A small multi-label image tagger, trained from scratch: 64-pixel images.
Rows from block 7, named by matrix and row number. Rows with one number belong to one neuron. Each number is 500 + 25 x the weight over its row's rms, rounded and kept within 0 to 999. All counts start at 0. Numbers have three digits each. After the name is the row's rms in percent of the matrix's.
# u: gMLP up (value half) (model.blocks.7.mixer.u.weight, 768x384), inputs 110-164
# v: gMLP up (gate half) (model.blocks.7.mixer.v.weight, 768x384), inputs 110-164
# out: gMLP down (model.blocks.7.mixer.out.weight, 384x768, transposed), outputs 110-164
u.500 107:516474485510467479512484457534526498503533468486492528522485480482510476503542531460483542527539485501468501472467526524481552472515496533519513478431514466464513498
v.500 119:495521499458515523516509496507485517533479532499518499510505482485501472521486470479489478486485496494495517499507459485500473524517485506514485469535508507507565426
out.500 120:519487499520522487518538463466509476492553538527532502463501537483514473509511488492541491488537492466503528490486502495529486492503518515494484448477507499525495497
u.501 092:500466512507477522484496524482520487506511481533492473503540470493492502494484527517492489540462478511517469436487516512484536517481482464488498473497488456441510528
v.501 086:497540504494504475529508497521459491518495543484540527501503477498509507523517482462490489473513503490455538528464511521572489528517484549519531521496509537546450484
out.501 083:480513485501486532514478506506507517481515495480528496499528519429490522538476491473486479506553494509478563502458473508561478514516526535465519510519566523523506534
u.502 098:513481544561527499494504510441532536478557506501524517481472486502514494487524508442454510558491511513509516494469500524479513487499523513498494506515531471467527539
v.502 110:502472461498509491487491488468464482490496508490515461503501544457478484505473503528546462480490523527508474499460484500536494518501502547497505514516522468487477487
out.502 104:535530449526510529495496506529504517505513496486463536532497436485475516470483495495505453559501470526481489492500507521460522513530460495518496493509524488498489499
u.503 098:544501531525491480473524517468499473531530514537506508482523519526551497474508513513460500538491494490526484449485479516441495478472508507508493530460519473519524526
v.503 107:476504536489506532471494490513486480510457485516494448494551510507441532515480463489511506486528508521482495530519451471519507532488502484463503544498513540455503470
out.503 104:536459514529509515502509503510534491474547485488501518505479489513524476471487512494525512531525458516508531513501543464470494516544447479522483432485515477479500524
u.504 106:521487560505515492463539493453491507509530537515482490501508506510530467463474526542457531492522496473536486493475496484476502462474506545503475522503473511517487500
v.504 114:495522454461499524485499524542446514514480496506492503489506499513461516563513487490506512518488505519480502529504475485495489500485525513499503493510534525499501473
out.504 122:530503489545511521508515532485536521486568494489491521525501476508508484457550514488508509526471474503505496510536537474452500524523485522490477458494507462474493494
u.505 087:536471492539519485464476500531507504533518516539475499525447508482535482505506526517518513520512485492544513483576495499498509516491499483494467458499523446490510536
v.505 089:522502495524532486512524538508488515505491513475524502508515453485455511524489480487485469572467476488484509507490509542516518495488478511495521465515523533477466462
out.505 077:499483481463517505497478476497511513530498488531513483485566511479502499499451502463537478515539511508491468498495484529509487506502526486478488462516510553506490511
u.506 119:455485524507471510491501510521496485517471525466533519489516541483453488503549456540497481494453514501511540517469510490517474504496484547476501468497542484543475495
v.506 130:474507497498468496440484545473503492519529483537509476487496487521527538505515547544446513498493500512529458493525495498498513505491473490521499501451507493508510542
out.506 125:439470493484458489509506516492505511490517501514490500494477511513499483487503512519526495490503536521510465470483529494498479450450516448450507531481497497473501448
u.507 093:486525499512494484507509482496518469521478528509514487465514478442529469460519510507515493498493496450497459479509502483474518502506465518506474497455525474440538496
v.507 091:499520544482513474529500521546512485545477510503491512479530490504533448492488500514459494445484521448496514458468476494508520490498513522515488464505468500531463517
out.507 089:500496498497508501532533488496469479507498510548528478454534505508480513532522479488523490484507514496498492512500498528521492496495504523460460523507468523557486497
u.508 103:518502464529511472505481516506488511477507476510496478512525474493471519477489516497491519512493501525522483479497519478478503523493525480475455488500508530459500561
v.508 095:541545509495490496511517518559541499528487520448482502531436461518514536541494537498492466543504444498465532504475477496481502498520468490509516530511545520466486492
out.508 098:479432478516493501508522524539487504524516493500497512488474497532485582504469498515489487488508543525465485537494504490517506507496480443513512564489458556531473462
u.509 096:475480457505470486480466520516505484529491530530549485470504521534488499481553479500535472516449513498526498455456491505484499483468498563471537509511512473509492505
v.509 092:533496547487506546500499553473514541480496492513496460539506490498486513481484517499502512535517471515521468508459501501473443504512492486496474528527494513525470502
out.509 091:499485462496497507520508472548477492539464503488468499521490519538491490527527504505491502499467533492494487499500511520539499502519510522512491520533463507508466511
u.510 107:502480514538484533482485542507524543505507488495508485533510475515470533507517502451501525520559457504473553466479475493455482501485510493477486519519509503485496540
v.510 108:474469498472478480483481522500488486496505461533499471514517511489519488510508494563515504472536527519495467467523537467519487466478506489437494507500480515507467546
out.510 116:510549473498506497515511474529473496490446513465497526478499440499471505477535466464483475496513530488498524514509478533497496524505498530498485494499526510526477488
u.511 097:450494509513493508499499527502535498446521538493482506521533516483495485482544503520488481479489492455490524504520480494505484491481513560484475475517495493490512504
v.511 080:525474415501518491484507486464498492498525521458501524480431488550493481495521499501554467540457539449504502510483503488503539476510465486476529459506514465455474472
out.511 092:500503479501521504515513483524524528505546494514496490486464534516508537491521523459507475454516516512451496470456525520541477468460527500475481514487491528513471494
u.512 116:530523520520494522473517500520482505522460498504502476520493459475498515490487482467482514524471515487471506490458470498470504497533477498460479506512490526499503525
v.512 109:511478481455488501510510499530497464561506489510485504506506520504541488500532497513545512490504503516493458511542509476528486492489511483494506495474467495499479564
out.512 132:544541522482525455507517439528526513509506497481492532491535476502535495534524517478460519489471543466516494505500492535429557486493508506558517498482499533489526497
u.513 107:492475511456518523481505467473529502468519471494510473519506486455501510474500512558497457555504560486520486494499453504530521503480504532503493522516489454467544521
v.513 105:506518536541491514485545517550488474526482515517510512491495472499494491457516467475485523515513517498498441512531501470509544540513488496503503515500458507532540475
out.513 107:479498491502514501520501513476517501505514526515546503485498517451520535516505505429481503474525503449479493521464481540522479511480545489489475508458545510550522439
u.514 105:497487480540469538509454511497517491490542476486463540514503489524490469478504498450537512478501516515470494470538541465514466519470541516462465467538502462526462500
v.514 109:515498500537509476459528523489492509529493510493522470509467496491496498511528499484459468522506470505488485524456465499484530460511482522523526430517529461474498488
out.514 109:546527497482521529504481505495512504494497516456471504535487515498503502488493471471495493537544473507462506547457469522506486497533480508534477508492517507523502514
u.515 086:493495476503509507495495519486508503528500465521523485511537468518480474498510497478499505512482513474504521499452459484474504483514481507483489508530498476493519478
v.515 087:484488483520466448520505485553488540526484533469507498455476530501534505520533495500471470475543506481492511494428480489504517458527487523501520479524543531532438444
out.515 080:482481559511471527479494519473475540500486467532486498504490533479453505484501510486496457495516507540486484479498523498529468469479527507432478532522468498510513480
u.516 086:470498495517469497468482516511502506515529523540466533503495489478503491481494478500506499498538512535498483506488523512488510511515500521478492498420486485481467496
v.516 075:499517502507498495505496487519525531512502534457512523498479501488516499583473480474519458512511505480495530516459500472536487520486502475487518451575497525522496499
out.516 072:467484491492472486469491506516524514485513468509501464528505490530496479500540499540491537543508453491478466476542484513473507495496466479502525457539498473499515489
u.517 100:491511449543527479482490556472482523548444465532486489507482482514473491495518495511541504522522490527545502450479497501459515481490478544483511517489482470480500518
v.517 094:511492497481530479489522468499526505501515493504511482492520505486538527550496493522498544469534527473519495481498521525522480517443528473489461517506513524521547511
out.517 102:494510503509501455492556477508454478498471559483542488421487486496466509524498485459469483491482494456480516491491503545524539469515508500547523452484562478539493452
u.518 120:500538467498499456528485454560543493507501485476489494474534474498561505514531520499463497521502483472492499540532466501476481481525467535536517468480509492457503509
v.518 125:495491501484550476492527509480496494497511529515519500511528510525507507450511532479492520512508495486483490514578506518499459515501491501489477550460525488470533528
out.518 123:493484484458503457509464480524500470518451477495504479497525517553521495492512491511498513473539511473492495526484452493501525525461517506525495511543504520472494515
u.519 127:450477471531458487455493521483511551504472471541502505458502498497470525527470498503468482476492485550500478421487547492480492474496518466436504495462510480505522509
v.519 129:476459509523500464507478528501512481479524492521527513473466517453523475468462512498495519497527492493516501501499516494488535524488452473508518461475525516465548497
out.519 148:464443486521459499493534501528520517465581504537514518483494543528546482491518525518492510508492526484539479520500547484462503490518520504495476492475525492523500496
u.520 091:459464478475500498484494497499487475546502505503499511512481490512511497496518517499504530513517521485513471484478504510526490495539504507452481481487522472534476533
v.520 083:497518498516493517503495506500505534492516525478468546572452522488505493518520495489494471492498519517535543542504476517472526499470512467449457497535469552535482465
out.520 075:496480487502474496513465480520501516508467483494477517529485503480499543497478504488482459514514536566441511478472475526513538503478523460499534518512513531445476540
u.521 114:469533501529499511533493504493519486476458475501491502515548534511509484471547478531503493482462519495513484510530471472476486525514464497477460535514452528491510477
v.521 115:478478484478476509511483511484531509488511515541512524528505503506519524490498482489485493476540531466484519519507506482503511487469501503477486491485516481452509477
out.521 124:467472456540467525528484456523495510498515518500508525516481531494514478502515457463510462486548543539512519495501546524526472499491508546483459509467505482544442498
u.522 105:490503532501477531509499523539485503507473524523496466469504448495468473524478483514465519513496477500495512491521496501499485495519495510458510502514503474485503472
v.522 103:506543542451519463500504489478512496556515513515503524501547529527489496467482518495557498485477530478501462485498473498519522496481491514492493489485480485494532475
out.522 121:509498483470514454490536508481467468523465512479497491473505502483499541519460482521540506518536487473501486531519484512507533499519449501536520510481482480478500498
u.523 127:455508525534470544500514520522494514492503489517484491504497453528451515512477489497483515534520463558508546512491507486505452495502526500479499503509497516515515512
v.523 128:487521544537521466479525489462497484536507532470514493424493490497506522438515494491511516470516537506474449473496516511472509498472497510491475493507462503543505517
out.523 140:491502498474506426479544502482485482502479545488522491479499464487495539505492516490519505517512477471495477485506487528496541473493492492533557516465539477492500474
u.524 101:541495510506559491493520496448512512463523497489493519536551482507505475467516513517510521494550480494511515515499508493460525541502503521496472465491518527482522513
v.524 097:479499496534472531479495503466511507532524469518484492517489476501509502509528487467511510467489517535458491466521511500495498490478524446424495503489499493499503504
out.524 098:540531491525502526510498477529519504516506484474514506476514523503567481516533483463485513464535490452503538506483495517529472509528527554523479491462518504547485532
u.525 097:486497488496502499508505526551495511521496506536524491500496488563481532533495516512496528495522482478471529540528519495487467507464507506481492471493529485503465500
v.525 096:496515541495487503516492498496497481456508493480470521502505483506509495531480489513529494453495514517506509470443483463519499496509484539474490532540459515534508479
out.525 096:505519481490500503515509509463482468466484498489472495462553491534461535531435497525527467507513471524476482501502494510498496486516467503490513527517451538460496510
u.526 108:536453475490519511506469510477522499481501485526485492502514502503494499476495552429486546522548479499530493487489532531491507474531482464513484448469548490449492517
v.526 112:471471455491484509466480520523504480491493515542450436548468525535474555511492489511506503517543507524462485468505472488503484525455484508479532497519522523458532493
out.526 118:564525530500544485533511503500483472473502520481507484501513496486520528547468517513508557481511487450537545527480460491523513526524475539529496471513469506513501530
u.527 106:459495513504467505503503519526477556583491480534485486542517461524501517541516511473481471526499508512488512509522477518466473475496518526445499504531475498464488473
v.527 109:518505531502512516491503497445466457486525529509490520492477491536487541488477500492490539493460518529480467499534550483526506545488525482487473510481486480530522492
out.527 107:552513527456547454528492473534507471493470516489525497497541475477514501567509506455504497504528507466516509495511468518488520520517509494554524490510489513482495508
u.528 101:479455492517478499488484527522494527548512460536503492491509515491509484529501513542475509482448507520515552453484538495472518467497493518490488486471490497535481444
v.528 105:488509484550507447504474479523514525531508535501484529473513497486505485490463503463474483495541474483498484528512478507448501528508550506511505456520488485492489471
out.528 107:473468506490468503473524525530473509490530490519543494546512473498486532469508530511534534534489477486546449472554507491494511512477463449481526486464498458523505483
u.529 088:505489455507509497485526528544518504543531464525517457487511484497509517499485529517474539495458491499521480498497518522492490494492505510487476511487516450513490503
v.529 073:512487497523480498491513495471472510527494517455553510453468497504478511536475490488513468468488541481511559506482480519530547502463506504494466488526511507537430484
out.529 071:504480480494488476516503439465529486479558533489518512468503541508537432535506499465492487490531522463498586475508493522531498499501520522513498490499497509532510510
u.530 100:478488517476454486518468519491520502464513498514516467487539514546496509527491543513506536474516473486495520528496479440497499537474523505490467509517498551532496475
v.530 101:493479558510503482438533479482473527476489480474521505503489500532493551478485560479471493509511535535480499516500537515488533479450518458499490485474506500526479505
out.530 101:489521498477537484513503489472500504508507518512529488482490520468518489496515505454523539512518507468487485490481508551552497503511525557479506517465534476481554509
u.531 105:501496430473530501483510501514488508527486480539496511474477495483487476469485501497502469498492488480519494490492507471492513493501511471491505490485489501461490486
v.531 101:483460534490469492532496471516487498484465523500505482503531522470511523550510497505491469439516529458477565503464446503507536481456501507507513527503476543513468509
out.531 114:460512555509494517516469470496497504508445470492493518508508515512484489523511494497471472502477535550526553499530474506502483513495541493452525491520503541480515508
u.532 103:510481452502531481500527487494477520470539501514495493514505495527518482512509508483519511463512492499497493464500518512510500503521526559486504474484548475487514542
v.532 099:503475520515495522484523493521520539471536448490470488545502514528516520453537522465470542505513531490473486540491483530518489494482548444505493518503495525506498527
out.532 102:513539502487531440523493483496513497483517503437470497496501468503521453470510523478534482493500476515496516512471495534494504491527517496510501512529555478475492510
u.533 110:491546536543509513528519524475513501494482497507483520505527490551483531496515484516498496491474511503500479512559503475476524565501471490480465516493449508494518530
v.533 118:512493480522504495495508527484504502499502466510507482464503523520488484556464497510513502515506499491506540482470492462484518480524479499512512504503506506509490520
out.533 124:482489490529523490519558510520494502510539521502504508465495511459484490462525479472494522464483505487504453544495532510501488489499518491503456461483491533585501444
u.534 082:500499446527530514488495512514516511545476505506433477485512461512480483484535481514509517514468472503502459445506503464471479493502511515492524479501481498457499484
v.534 069:504514507510480483499506469483491549519466529442490523495483528509518505492518533482476458462474499503466502533528492520520526508454523478506478526522485510517497441
out.534 060:509514500487497513488478460521466493526474513433518521475484479448506506484492503470473497518530491471505524513517475507505487478506498531529502502476502465510433522